Rows from block 6, named by matrix and row number. Each number is 128 + 32 x the weight over its row's rms, rounded and kept within 0 to 255. All counts start at 0. Numbers have three digits each. After the name is the row's rms in percent of the matrix's.
# emb: conditioning projection (model.decb.0.0.emb.weight, 256x256), inputs 172-255
emb.91 010:118108125108104110124133169173086176121113152165099190096179086195145182190113156097171161102157092107128145184192130090144179108133185139070127093092151142146165071150123178102138094188112080139154146099186176157154080138167114128120058169181104124208
emb.92 006:109077098101150115093080148147097166093102113154130166118207107141148166158085132123106139130102113101096124160119159130106152133153156136050156079110131116141129138137089110144155163132091111175146128088163128176162110132099096120096115109122127095163
emb.93 009:053102087148171108160139159146086113091074125157121128079153104090111161142100150114146085110149128129075151166157115092151133138154149173114118098088173174146054101152109104128134105171143115131162118108169161153190111093179099089080123157166085122118
emb.94 007:109120118197146097098119133105142143170133103136090109105150081156108134205071124133187148137165156130109116130162139139142087080102188113115039080118124139170164091132124130063193126160071089129104160113155176156143136160145123101118118126124138081115
emb.95 010:135122118148075139086131171203170238137132136097127166120139100216112154149109198132155204098109125113151160120130143121138135071128154111121127143132108152122185140148128181131114106141083112103104195125140136118109111154145141173142105162131119131169
emb.96 007:108141087134132069146094144106105103095101150146132113103125142138148139145133140110111129129145172138160168144109089112148090121136146132098081112113126124161100094140137127087114090185059108114131124112162154125169155117162102116139156090165135174096
emb.97 009:115115137121163115183087133112116086134072144150128112093174109112112178148099180122120104110149077132098116159141054083177136128148171155102161072090152212182107086143131121129169078169148118143145141070149169158158091098178068101054063166135097116093
emb.98 009:114092104172211139156133150147099106100090150134105082091156110132115134142120098123138132114170112100106179120152055114132109169137136165082093126114163203166153105179097075171159103154143082136147075075133157167153097073110102130087107145142110157141
emb.99 009:049092099140121101155045168181116159120079169177115199088121106153103198177097123078133126100127082094099119166149142106116170101119160126113159103126151118087118106140099133132136128128083119148114101107160154124127106129120112094087096160139076129123
emb.100 009:097071108147255160170151165118088054111100159182062105119128100090119167111134103089168113103160054125095166115152047092107158163168133159115096115118148141151100079182113115150164103145146122163175121104167149158184080115140082109103120117147111163055
emb.101 008:103179130173141192084152130068062138143159142115105068163108095104182139109182136104150110114148111129191166125162100120083104116140121164084113122107129148131154127161078094160114090098174102149129110116157106148128117087131093200075091099145131099116
emb.102 021:083098104081146109168090141137101086092122172135110106121175108084119183165115153087124116100141085103117146171164077100173167092121181133103131080103158150139092101155111128122153111166096094135139171104159173138179107091165095071097105161158102070111
emb.103 007:098097109137054099092123126166128101152099154153128173073169138128112173154145130160156124171121127121077126103141143119095095115170141167081159128081142109113166102157103155158130095147150085185136091172133163150153102135163144106136106146143128129164
emb.104 008:139117087157158138164169116094123063095118138133102132074151098096140129131116141137150126069115097084089165112163092126165065149175150146073107073085145164163111139153109150138162105181121099169161099126175159163172078128159104167082087166128077155130
emb.105 027:108102093158205107119192151126100126109111140169100088110138109122112137138106137115146132103179104111130164142174088104186103181186148170110075107115153181186132114170109100090174102170127099154167114100190168162160106078175105109089114156163104164134
emb.106 007:122083125109098103079113178198039092170061116153099187095150076145136168162119138115179139128144114131106115140121198113164161122135146163068202116072135124172085142128149151144121086153119089140140116139173182155156125183135099130124140130162109134184
emb.107 008:063065188148084105083088157189160191130104125122134168118144113170120167179129181087208147104131106100117094186189177103152206093132146140124172118120122107137126121123110131079074119154078088131147106125134167107149127129130114094117108148127093131151
emb.108 007:137111130097112125126064124147108104132109174141133205125160100118084179134129151115124112064095126145113065171146105101135158130069167129094149076111127123156137133107125124108118135148063138100139134084159158122146097129115133120112077156178157104132
emb.109 010:150109119138032154084051146184134160176099076132085159112133118152122097154118150089178151123044108098150095136117145119116113090079117141105079089104104088080178115164101173133037123109122123169118165113139134104100087135104157184101111146130144155180
emb.110 008:132109090138074085155087174141146147074086132149147203131126113123150142184099121104150097116149152113130127173118169137176151117140167132125172111096128204103133119136083114113122099171105105130162087091152172168176092133154131140121099138131100089160
emb.111 013:079087089117088089107147151157096138064122128161100113078158112131103144158109167085152111114167098086104128160155143094176135164159174167090090100103153131154093091176095104129141100193116089176136122081182177156171065088185106092098096173151089108101
emb.112 007:117114120182147124114214182171102165176122082187117101097089110143158114145113140095194137131189111133081174126126135104129097184172137130124069145125114169200169084215127169149170061133160107163163127117163145164173151155141082171127130146135147180095
emb.113 010:117084077131129114099131141120087127090096160162111102119158146111104152148113162081134096120166122127095141133155124079208100116165162152091110082128140200164103125156134097098156125185094092137128167100150174137165128127169108105107079176182081125121
emb.114 008:139088155126129200197180139141078084098115117163104118124131096077169125112108100127149094124163109104134169101110125077168108197174106162116133121132182153130151174161090149163185118149198117108184119093158140196160111102169111106089158110126089189095
emb.115 007:110083132029169132167122144180116095082141149126130099158158057117132173140137137115093143076156117109116139167129121137151089105146142154072150087101141167124114109130143096115162117159135139159164105121131173134158126097154133137106125179154121080121
emb.116 016:088122097145115123128114161168108166108110181179089122123158089150109167168116161078171134075171091102123160182177115086165164119155164146076115095096160161184120099169102105113167111171113098147135115081189187147164092104172104115107097181181098139136
emb.117 011:117106090096139123161138177195113120103083166122121158087163106130121155174102160102126120094164079117121153175176122081159160113130173114102169112099163163119096088129052132080135084154087082173167141121131165136143107103145121105099062177162109082118
emb.118 007:120086129096113083189113114135102111139118200181117152104196082099104173146124131129140107088165155141123162162140134089179142130154131131105170067070166119118147111168135084082110116141103113128176099078154165158168091062182114127114141142155089143154
emb.119 014:104100110128133114116156167190114152106084173153113165102165127151100150195127161085152160085168114093101144169172139079168154133147167163071129079082148177140143102167103161112149115165118090157162150091177156149184092103163093113087095171164089127145
emb.120 011:081107107093151121155098142153094082105110183149087139086162069095122176177091174093121099094148118145112133175153098106165171094105176153096140088092152177116089098173121113096157102145106102154157143109157172155137107106162102094070107186154111094102
emb.121 015:101118091115095100126109141170095134075109187147121175112187100122130174171124184087162142101170119108130156183185122103201188107140174103091153109088135173142122099148109138093153091166127106148116150097168159122166105109163119110124089169171108115146
emb.122 008:096143127158170167146178163101117078153101142143149137176145132147137148142148137104202121147183114153164149161203124148156155127168150119109097134121167180171184090166127146162179160147145131128162151140141139167166073142162088171125145117160133163170
emb.123 010:082149088107202091173168121150086098045140166141121107104159091083075150141116140135131085106164134140162157145184106090150147161168139147104132122124109155146053114133113114084174095161104108142174159081176176148177121090130096065118115158156139148137
emb.124 012:097104113075127112134125167190102123103094179170111179102174110134111169207107180084129132116151126105113133191171118104159156094102151146132162060091137168097129114138100124098140097158118089156128131072175137137166095116151077102099083141166105070116
emb.125 007:123080133139165159122163149125133142087116151220141104126176082077118161172095167090159107135211124111131153145155115095159153141200140180107119107094145171170110105170108135117180137113119101152163076132178140132171099092145091106097067120138140169121
emb.126 016:132087087106176164133137148123080100104077135152092123102132087093137157125132127088132111098169080092092166118128081098131122153166136183095113100086155166150175093171084103170152078145171075182168088109175142159153088100157102113094080141139101113092
emb.127 008:154047082179145154159122146152100128119063164188096126053127096118155133133140149145206116123152106073054157126157156087136066123170128187129091122117158166157212100155089139189134132125148124156146098108141170147133080127131082096104084155164098158154
emb.128 007:140153154158165146071191099086151140148144084070136143149119171149129094080079126142108158156110156124177095063092188144110084184101062120141122128143072147100115149122211167109088139094163156168147110132091074110074168198092170173134139098061209155173
emb.129 008:133177136163141113127128091075157142164136096106151099106110151141116088096157066195106107151077180150142117090071139146109123173092110096175116112146129070107137177081182096154105179068147130099114058137098120131118154128072164193154168114118131139081
emb.130 006:082122138214136119146178092121163101140116092171174097114110168076143116103136098166112104141107186146095135085136122151122100156147130132094146179136098125120117146106133071101134163106181135136134095112115071101150121192068172131150162100098164214129
emb.131 008:128117140232072133181057090152142127102112113108165128116100121210121114130147088146120131147050132124143145101090139192088109081026110136113173144198115034101140192129115109147105130106114146080094066151078107120110152093131143155130108145124127182093
emb.132 017:158142128128090113133075112132146144146125041100146112133103124151152112090125117160110124150013138140143087116036135152049125102063099110127114127145099037064127134074139109121088141065112145116124108134081079089109141127092140120135125112095140138136
emb.133 019:158165165130129151120095081094152119177160093090173117148082157101156087090136081160082130161077162158150101091077169147064116141094086095154122170160089074088119147074150115138071178090150158097119100171087096099101162158092159155164157091104167143122
emb.134 006:107159210175154123255111160119111131105137146164159064170143157145146160119125177166138115097119135110114182168183108127084164135132192140139119084141190103147090097111116127133209139139096138194126066131171137134165135101139141098112106050154143130044
emb.135 006:117165162164129121130152136108129084153143149132128154148137124078092131116149127094141128082168110151139166133090133156238103169101091184151165174158137174121097151149083133201162119112114121130166210174095086120113148142113125228176157113152178155151
emb.136 009:163131129071082119105138101152098154175115160116147175155138143140163132126108157098104229134097142139111138129132093162142140087136148103141175120105110110096167129101130188085122109155087118118132186125123150099124122159095101146123121150121082095157
emb.137 007:153081117131079109105142129154094181104086147146084116119170064139106134130125147109127142075100080104076119106105090075151112133098126107084088075128116147110183078126072143146110067166147094099116130099121130158115115108130094135088096199155097120137
emb.138 006:146125093161033144170093127155109144148114178127171178145140164206092079157148150125196148115103173130118087147062179176122103080155109128133147101084162082131143155091111173121155128107101114110178133085124133089106087171096169129162110062091151087134
emb.139 008:139105094119023184082150164162132157078096123115118154075107094171144176118172152104156170095151127075137203107110136113167066111138095123107096121092145141151133111140075166120116108131159086154117152115170103105125097120145058171093115136129098133184
emb.140 008:170146120138107143089151172091154192111192122125076125153149152212113114116144150129098170145112149129218169068080082069139053113143091105087103143130082175113161139101097153126144122103134104101134143130145166104166138154158129201145147146120108135154
emb.141 006:129123130164123099138130148145099130118102176080122132191141092166126147154109163097136071071135101103205173162066153112149134156140096094101144112055142110135151099160101165109083081139097125120118121074134120131119091096133130160165095180147110169142
emb.142 006:108150167179112142125095112122146126179113102100090188148110157102167094149093115127139086133190180170178128064175149125118155153093151108182081152151103035134105152138123097171091173144107167099106077134084146130152169105150147097145111113147183120081
emb.143 006:097153171073145112108145147128175100148108098124141111134182114072142154112160125118113208143116111204088131103080065163102095103058103109172102142128108135094155090120133230150139134137127150107111172150072123150140114064123174149179143118137094085165
emb.144 011:142132133067062115105083130156119134135116157090117196112124095101115137148148149136122140128098103135106087171107183167139196088072147080128165123146101073069111143081122171098102163124111127115108168144091119108121137124109133115128139117098124084159
emb.145 007:164128117112111135165108121147155143172157131118185123162110143120156079109150103166110125179104133148126118112070148150112114098086082110152180154105094103115135146131169151143070213042138164111109074169091114134085159119094160188113121096103179114105
emb.146 006:172108137118070115100083053057114159174112105122160107149107134152155053131096068141154099136137149101086163069104090122136070116065136103124115089159112096163132170128161126135059141128124185087104094136100108134090130162085131192193143085087142149075
emb.147 008:111162165139162140126063092104149139163154121100143096186118163166170105113137149155133081140075160160140113127072111162104125119082077125137086156158100063092125228087142118184089150098116171131095108167074142120088162125096148076180158098118168166081
emb.148 006:082171129203104154055125105036116111155094120115154117129072171152140120094134090142139073184121174163104142087109190105096106143093121082165102109146110103127101150134119113126148127111118127136131058108111121198155131156144148071133133096087103184104
emb.149 006:150148165189096148174088105151174157141108126108139124119080162152210136145168122114138107137072178145204154117110121151101142133052106133168161129170153119125144140122173086183138128101126183169136075138135096137111190128118152188227145120101152150166
emb.150 009:158171159139099140093118095094142150117157077108128141147089153129137079067123085136108103186116160157121123126070171157095081179134098131151109155126124054092129156078182110140112122114143165057120093160123121154130188167088146150156133086089161186113
emb.151 006:153165155188120135097176142165144164150222159140090150134134127176129127131140121104173118171099077162156126079129178196107115115104116159150123145165086093109114112123107125089112150099128164147147122090115173145159103171080152127145124119123118215140
emb.152 306:142143143125107136128068094112145119132138106070145122145107141124144103098141106146106114140055144134141086099100126145082120105055100064142125138136076085091125146068137120127060144074124141100061125146069092100080144146077147142150139098084141124118
emb.153 007:133140152145181143122148170075167075136173090156158130107082127111133082044108090145158118180133186121141137060068138136116085191160094203133143186126092110122153109119108103132136145084133140125132069102115136142098147104156125193136175123116132142127
emb.154 008:137139128094070122108103059115145138156118095090155164127117137178108115142108106143092174150153179125094047124127149156078130132095132043147148175129123123086132138072133170105080120082118157111093182157111140122079142197129123185172138134125117124149
emb.155 006:100113162202061102138148102125147149120081114168096142180092091187100079144136166125190190130126095147105168167146161109098131134146153080111192175110099158100136132145174133135085145077081120223159085142107130123181091078151158186102122134125129164173
emb.156 006:218100100153174124131125137114173160126172130102108129143177128143198134105182165128147175140138117193168148110137121154138081065140160066107107114198143135117132118168141172151075128121138159130173157124107083141092162109114137151112150103149136141131
emb.157 008:130130135130053146087074126180106151134136102107167152118106149197143095136096118136083124146081158175141038127136185158081164098109120100152117152127115038058137161089141136106091157125070184132134137147149096106121127139108119155168129118111114108117
emb.158 006:206222072160073148157129176134149155098153098079117102158126105183103130129076112074098120066116142095245179081089153093146130111173112174132137156087142155152130112131110123112114077126122162133130148149130128091180100074168116151133158109089139121135
emb.159 012:197165160157096129100093124127145171137160070089128119180057115152128112084139097139119139125070122108142128053089140122076096131104057126122089146172112099087145126108118121132080158057141146113116092139069083122061125118102137185143160068080092132128
emb.160 007:044115092165230132207138103147147135075147171186115116129127103122104102084066077089118097173101102138155118160138126090097108104136125206123133119077147069134120121113114119172177128116163088158148064129162069117136095099167150123158139181087097107095
emb.161 006:167167186104156114102087099141135112127166101100163060131122206106121113060102082147117099180077148212159169137129169170094124105094110097207170109091098142100090170114173131168108182135127146102099131142095152136081120107129205167171158111150130109122
emb.162 007:147127085137175089127157116070143088115129122131148056139168072076122118133140109108116049113123117107123161156114091098155099181145167135138116115120121128156103111127146051095190107164096109089146140103160164130127109083170093114122111110169100171162
emb.163 006:192132156205077153095158133102147090104096174111113130124126138139133101128166190146122187119172185108110144093132175128148070091132115113142126139140136184123201104137141117126174110096092120119149160112159102136149151119156138144127119120125128135141
emb.164 007:162154161115094116122127106096105076118125105128139120128103146046124092062117045149124073098113178144134134124078140128093097126119092159158128112126114074151121148141118112145102141121122168119113128144047106146105138171122122158132131108091128152123
emb.165 007:129122139226104112121137148080185171169147126119136152102088162185158133093144150175187194134158129166109169114124134133121091153128094114139111134120097167151134154128125207154101121134090146097105136132136144115132156155085180154154118143123183177174
emb.166 007:183167104085120140110152131100116096125128105144099125137072076144124117088135133089104140141116101101116181110148100080151075120137081131122163117127124166138204109095134159149125155140114154122119122117074118123125124124089135187110108080135152082136
emb.167 007:130102149172112102096145081124113075101122077086178151133111170094169104139188104135114084169142135096160118100102088146161100157121143141109073118133126177167060134082160133115161121170099180089118168136126115153176115076145157113110098145115121166165
emb.168 007:146096108114086129168137124143110158093128168113156150133145134217142148181130161127151158098136155128095131161101136113204167042109127136090117047150099122154182128086086131118165091119117113160081168102157164157160147117153152152130053167185116102159
emb.169 006:106130144187076132094149136118126187102107149153125126109171112166130165115173176062146108078179147081111179178158161118139156157138171099117146151094153148199160071150134134146209088153168090119122102128173222116158157113097120143078091173132093190137
emb.170 006:145163127157109108144132081204165129120143161115095157136105117120102116173123097158120154099108026119111157151159137150088110092122167120133176093168177142070118121032143209167100146122179119128159141124106147097138153133132087114157150097110131096148
emb.171 010:110156160132121143162071110152146134141105175140128171110123137134132116159123120109164139148135113151143096148162173147062192066123145093137171176143120087117113135125138105157086170112143157129118044132128101115108158146123140111127116113099121112133
emb.172 446:111123125140110113143065084102122119120121105085146143133095134108139104106134103153126095131089159132122104119085136141081114121090115081134130116115084056092091142067124113093100137064099129072077095132082086113104134149061145101149128087074128098094
emb.173 006:140188151075070170132140156107121140130088147155103163068166059159124155133170207081134105165125131108135129155110164139191136161135165124139154107112175142154162128175127144171160086162119086172099166084093163146143146125143087122125126177154093112132
emb.174 006:206114084144107141152142143107085129081146198123128111196138120146145154157142165080083102098090073115136119176132055131189162081103124125109143132100140157117156080149141133098125139112148083129109131103125158146139112116174114120134100152156111083120
emb.175 007:213145165194146158147131100154145176187085120114171124105104152144136094084139103145132181149145129150109107078077166144133085086141118142141110207141100175109155110126161196142160161099125123142077089112093101110074194144136175181141194086131161181181
emb.176 007:096135118107056120173161115127152157117071118143135121073118140152171146080116105111173104130089136092113139066054091110093041124123097166099073102131177110099162140136113098129135102088141125162154097137086103134135132081102128118138135101119108110140
emb.177 007:147161171164168145176089115097151122179156102148135098156115121116104117085160086141086096120117167133163100103079145160087087108137103111150099146112124096115046125152113070137145178117106111107083079145116108142174145104092157126198119087077142180059
emb.179 007:172135085133090135117141120127114130127112166147097103126099111082108114080117109153136071125117122108107157079060152093077110172120130137080117096089137130110173087133129068173123085071187153112159059141106126193118102108120127151174121113158115149101
emb.180 007:136136140121233123153156106091158142163164103136136142151082149115147118141197095140146117154131148177121181129100164139095152143175086148155106110121135146138116174146137075190132153105131151152106059144100069145112125152115092102147157110117179158073
emb.181 009:100142129112098124113021101136162127139150117108156115124118168152143125111139061135114132139064110186154094132141142115081121115116117112139100153161101038136073170102188115125108152129066143106112057179127102165143162077126147095157123145119157092059
emb.182 007:122102127153192131157118139137118157068123188113089109135150098154149166201113149069169150068123058150153144160217132102143150137168167168142118123119170093144108131138110125145149145180166127148148071070161161158189112133176103134072118171197169122113
emb.183 008:111158130087130127129050095130140124126137114092141140179107134116163124084133086111109100104041145149162095141127176150100160076014117104116148161121106070119096118085128099143078140115161112116123086138120147061131155088142098133137097114111144114076
emb.184 008:188124126142060119076141148185114139159128110091122184110116108157115149169120155087162164102130081090128147159100148097138168058115124098115157100120089134071208135073095187113080080104148124140114160152125117098103132145101111209092120148116078137199
emb.185 006:083152150037076127114094180156127113095108186133139221149156128173091141147092166127140157088108132158144166141148116155081162144119105122106175131116131083061051134113123158106126153111159161149112098135117113063091122150173112113132130148097111077161
emb.186 010:195122131159045132090139114155143187137119093108136118129085142197122092094135129113137216138102142125108115059097109099105072131098102100132079145115109098124179135107123145142080177106103153098100152135115091118096148142092146209130130116085135221153
emb.187 012:095157138188123131145067109111146195131117126142145129152089160173118138131116098154180112143130131148135118131141180149066143132111125139162130145144125082106125140140124081132078143123114158121101097167114092140109164150106134113143126103116149170108
emb.188 010:137144169210103124151053137147152164156126115117146102122084148173124112099148116138158158141098163164135100102121141144074115081090132068144163159201106100091136118064171138136077141075121130112087118157103115139080146157109174191124184098091156140153
emb.189 009:202121122146020168112123143134132162172152098116136160124146142189144151151107168132151188066080083105124084147100153083079157044090135122121161119109111086080202117098124173162108124099174121117112140147083134126155140161105137183124154100137097122179
emb.190 011:134166133095068121038076122167164132160128074080175136142111098184176081126158091132072186122078142124144077104092125128091155095095101091146099097136097101094186126101147184111088143090131106100103150136094100086112127165089109177159124127117135089126
emb.191 012:170140134166076126112109099139151174147119088088155118132132135172143102122139103121143154121046133097135082084105149132079138126064094100138121132153056068068184120074151135129065135107145149112092135150089105089091132151073143182117160100105149177138
emb.192 006:156108136110048144110164145138092067109136132108128168176117097074187084176170152124081124098105123126137127138167132135095115087162117156142160116085127143102119133148112120150159049131154125173077046112148106147097117065161103145110111125150149111157
emb.193 006:121098136128133098080115150163121171147153093146095163122137103162071136154177111148154090092172127149199185126153111114103093141142202127156113160086144139156165102169126179121142164170169127194132107092134125148151146178115111146145037110193096166094
emb.194 006:126078119242143076171155178137088108086098194141130149144115097157118174117142166157174101148153170100128205165115129096163161116135120175144094113129153130148120150149124066146133127136184141140165085145165165144164128167161137129135138164105127121177
emb.195 008:154082103109140141131166162134083132112137178141056110079112087110135149136122101070101115078086066104089191094077078113146082156114126164107111110130128172126164053105085099184148105111135094160176116099142138114128064101148108171085102129116103114161
emb.196 010:099105141179080111201076153136129122046136160133134150168145122113121116157151115121164096119151208157152116164141170134106161112134162100123184133133116091107118103102115114127168102118143070110159056122109118066142100066134113088099094154158122079056
emb.197 790:106119141104126103118088057077122106129129103097128120113050153105115106088110066143126082135071121130090107091078146138081140142088112098150123121148106055116068152113150108142094136050089154087084101128076108149115142109034140092147128046105148121099
emb.198 010:135150116043096140054111181076106100110139091147090122143079072109191119081175100082115098090120072086182104061122115097120094128142117135087091131099136111133145145132085127124123119082169101152160116088122078136133106082132117184132130145113105110124
emb.199 006:137201092160175147145163150091096090123166123114142135162093090073111085148153137112123122096104153134206146086103047074161082120137115202086097144104141139124127134131114121188145113139192120123110120134112123144117109098129130215128087108080118121127
emb.200 014:162169145149125132094139098113144130162160060105125117184084134130129089077146072156102134160085137150166092047073157152051119139111079127134116178143120079116117159103130134134062151074154145123109101137087086110085152124064149155140160081077151143145
emb.201 007:180135125099068142105116179143092100144178125132090106168104140079129174137138100101174126115053077101176148115137169134075116096096131108126125167079154145112168151148105102168121076076188075131140078124096122116091108069089128146121125093083144154103
emb.202 007:138125122023162083063151107116115082116123110145115143128140129091148158090163096076031095129087096091110127121111086109103166146106159113135158121110159086104096088100109101087095112162131152108066136087155165095127083085147145100100115134121160036108
emb.203 007:105112143220118183161121132127114229150153123128152087094150131177148134109163143136187138152136178117122166080133084134113094140105123082100029110143183117134079133143136093095174106167128111101132084125138142089163104131212135100102126113179097148084
emb.204 007:219099132068094110116134121109113092113139127076152144089140148094145163166094131099103113162146068119135115154141126134139159156111151138098164088134152111109170131108190199113106144099068146134125121151120128108103164157111147100131093127145090094119
emb.205 009:146115167101079085128094134134143147137133148083151139136129139136108132152140161123119158163068151167153080127123174119108140078089121121133175096120083130092154134095149147102083127120118158103087147135105127082114142117112125157172130147086148113168
emb.206 007:215087105068103166106143158152087106109025114144077060103119121091084166125118113070135118117105078071062153117110131132114158106118134161117123160061106140108201120126098158165133102129156111160180104096138106155133100144164104133114112150148097070134
emb.207 007:125117091089142119136092138150128088040163179159098188116126107087130189149080162135128124080142129064127158166121146107140201127051160111127156113120172139103100102111145160139134126170153105134124137144142156154176078085125102103114155119174160073155
emb.208 014:118166147232106126160080084057130129134144081120135095142081148141151069074140073132121125148111161176138099055092118147066090131107140096150084152166097080142097154078157101112117147109123158095105119142097093112104124119120163116159147064106143170098
emb.209 008:192193142196097140105154095120162163156182112125120131162117136168166080104170096153154105172104126105161125092116125108092070154145095140123133153124096092105118157077119100151077131068151154135131096169079107110068125161153164194149160077104135168138
emb.210 006:170115086162128155101152162131090163056073188144052150129130160171143147146116143089173112075119085139083175135118112097142141139100115137117108109121139103160152081144059100150142106135116089190164107145134147147125108061144081148072155120158071191120
emb.211 007:168162162110030142127143142110151090055161151109152109150139142115131119112143109072115086131114108114216158064051121151142088105142137184141143114104100095085168127126126141148076117093119133134130151126106124108065140101114074166100158109125125115192
emb.212 006:149160149208150161130130153143127108158150091124195175123137183039122137113125127158078135172150138150128109144105116109162164113121126082134132132172132102128169147107137191145120145096123106136123066093102131149122121050106131169137143133155160154141
emb.213 008:086144155140092077094121128148124169116120085117098166110145111138166124158109133145182174128172100181161092127156204174109197119150107101172151135126118087115106162116156081109106182126085160160106080182078135110158161157107145127148131102109130177117
emb.214 008:200132144143087127147185115083121099140144120137154102134100132129098098090107105132099142175112153127160186064068139130178087148174096087105141142127107180078151114101137154165111136082130153130100205133115098136101121151106149182126139136112149129206
emb.215 007:179144132196028147075126137164123184147117107103156156091109136204119099131125136127105187113126138133094140125109128135097091134128098088129112153212132115145202147128150115167092163079121174147125118150104138123096142168109158166143165126100131171128
emb.216 007:129135157151090101132050119114140207120142138091118108145130142150103078120136127201114168151102127133147084115118131171101133121116084056182131158173114062124164180101147159117131101114132166103108140144112092124102128181083190144140160092085177098105
emb.217 009:080179157173073155135037110127136190128120131103150169133109119160117132141172151174147125131112167141162081163135168138106159090119121089125165150138112078085120132105125122100073160097078108124134103146137109124124135127124144092164129132135157121123
emb.218 010:096212117089119143099102155106102153124182122111117128204130133096159116133173122134048079134084120109214126098124119141113132080088095138120099136119103107130131094113125118147064116057150115120120101105077089125087132097112105166114141117087119109123
emb.219 009:143163184140172157079159113121125134125125105111129154166085172134136100095158052155098116161127166143141113083085172090021121141109068114122113156126139089125123154156156115178120170084142140116132066143118099122100107154101159108145135103079144157113
emb.220 007:121088163088140083138118156150126084125114122070099172097151110124138160149137146122108187111112113090083116132158155122156138091138133111114140124096150129054190111063148127071136146180080132104103164131146152114126119125118147074130093165171116083118
emb.221 006:183128113034127093151114128121082107116111116163099151077175099089112126134090120111157106152089099071034151158107073088117170092141121135125119062102160162104095127202129145131155139189144140121175117136191160104154099096147080071114051133167197073129
emb.222 006:135148128104120094164155077137138162164098097062164142191114137179143141098153154166114098123148162117157111160125137141121142100093170088120099167075081123052082125152131154153116142137046112090102093135099181145081143164098129110198177123106198123085
emb.223 006:134070152189102163180149171162170179139101103156128061105126137205159094041124074182097174115117126116100163121085160129104063156141148186165096121169133142100190109156104112184108129093187139158144096092174101147114114142150111126142108105074146184080
emb.224 007:187135136036078066076109144143137077110157147109157153108132126142149143146122191122118102167164153110106100169135104127158135081087089124091138135104093153133132092163083160087137168158081122049102214120125124110136139171128184154111118097151093073133
emb.225 006:158174157111115185130138164068122024096115082125117127156127086096133101062179087133137160135157150105066153135113109120155086117113090182101083107115131144163181092165152104152125118101166111121170116129129153137116135137109128117150133148162113150071
emb.226 007:124066131207112120128165158116099145077067158157078110109085121117173110104134123127248146142157100125109154051143126116142101173149148163128107117107148203158188144159125134087135119096154073144110138116158148160155098120109089156136099108160111208169
emb.227 009:115122146122121133130032092111137105124138107115151144137151133156153094117131098112112091109038142154136101116123168133039148103078124121137145130141108051077081121114148083146130144132126117121089092146095124133095112125122107104135133105118133135077
emb.228 007:142129100121118155134180151118092073099097138154074129073141134073141149125134111118189121047174092114072152123119106089116161132190108158146186125102150120164163098149112117189177104091151115109192087092158137171122142105180105110114057126130121132146
emb.229 007:192128066161101193097137161082127145104135097147078108155076113128192142075182136101165067110126084111162170088119109121094152165112116178155142123131175114102178112141143083155128147079167094131143126102120104139164119084094122190106125164070131129135
emb.230 010:186119125088156156076217132089147085135166127100146073128111132101116145104127139124084128133123113137125156079040091129205103124124136133144114097160107177107162175135174140154161124165123147143108189109114143101098139095119128169111129143163131138192
emb.231 007:125126087153114140075090119100103163112133106123091095105139082182129082113165109085188143090096087093098139040146111048160082136129084141120108156114155104136133053171102148147169069140093101157155089106126105142115109115125117177101112170129092145113
emb.232 007:149143138172120109115117131067078119167148115085097069121123149146139080055152102107144149081108209127206092070096096169164110174132120150150061164148082172174142133090149151089128147095106099119148089180131101140128110111099127181157107089139130177126
emb.233 010:172090109043093089042189127134086110146104104125093108130131121090110160145111134119080147133113091127138132102063113095166088147126137144106098074088143140108212118105114165168165116144142137129146176097114134124113122114135111203121104145133095140215
emb.234 007:090092125125238111135098128109129093142108150124140132126106146116124087147142100147118143170135152151120145113146196102095165158132139150144080177109121081141074130124127107153121162115175125141113018105145096158104149102086124138099098139141146151070
emb.235 006:099127078096210160146142070087131143125097134134101103111059121169140148075113128150119079135155098140093143129121150111120078138156106134130073118129145098119133130150110030161178140120159080131147066081107115146174118126131147082120120096107120140072
emb.236 009:104141149132255109182127077086114069157149134100129110126112127093172115094128084141099081176075176119150106137099136144068134175113112101169160157142087081137070149103145081115127161118115118111101060140094127152139126121131148102132129107128147130079
emb.237 013:110145138119125108188016133135150156129116152102160133121133127148115134125122110136121131138068169150123061145132145153095130073010112119128147115112103094067108130089118092085079129127060108117089069113124134099113137116122148102130115117141140098094
emb.238 007:130140121147145105151039077133133126143097093082186181119101125129127123152107141118126173141068162132150063166109132137038165118112141091184125158106130053128157147086131155114083160119128109089146115155147105121114108120114185157154140125148124131135
emb.239 009:099146126107076104109120086141128144111171112102145155092129144105131105155137159116067122145095131121158072168108182179148209108094110069115156143153117086125080132093137103100117134141118162064118135144095143110100156074103133111110114125145141101075
emb.240 006:097093053143048081149119142189132181143138153186197198143155110192137146187175172134185210137173150154168124122144177158130190099074127127163138093180141149122146139122138160125114184137078124150138182147091167147091156123164161133118122135126186159151
emb.241 007:163119153090039128061137115130129145152144137114169177111133134162131146166124179133147143112157130168119171176074154159100110087081139171109092156079108124130176126081090208122105185099121133173149187088054142099124109179092173185128150163113149142205
emb.242 006:122087114127190152197154122093133039112138190152149112131139165040126132150125123143169128163144098120161135221111105139137189116120169128138224112099104114131073199129134101154146147162101134140152091126108173120140120180143097070152172109153145163073
emb.243 006:157178140129116160084117143111142133119149109188131171105120184103149030086204087129146118113088155124172125114099148129065089213188176119115112158127145096119163138098152158141125151120166148158099149149100095130144146119139129130142149167150123153153
emb.244 010:120186138160115157125069109097147144135187080099142112175100129158158096082139125155118125149075102178151106063122100154110098100105092095154106179130097093108139160111154110161091158052140165088100104180054097128085131152080121147149141074107148124088
emb.245 007:063122175200118099048113092085131164137097133144176139110088104168156106086114110156183145143120136150101141095103173121058101104106125164138040139134141124124167148173171108178161126141114180113145083134125134102093163133073139160124144106099110166125
emb.246 006:148155135142111132160032082136156129148155126094161187163090152173110106128176120165078073151080250130092138103138138179125126100123153133143186175166100098123122163124177094142122172123095161119134108115149121115152131102102123103103157103145146130085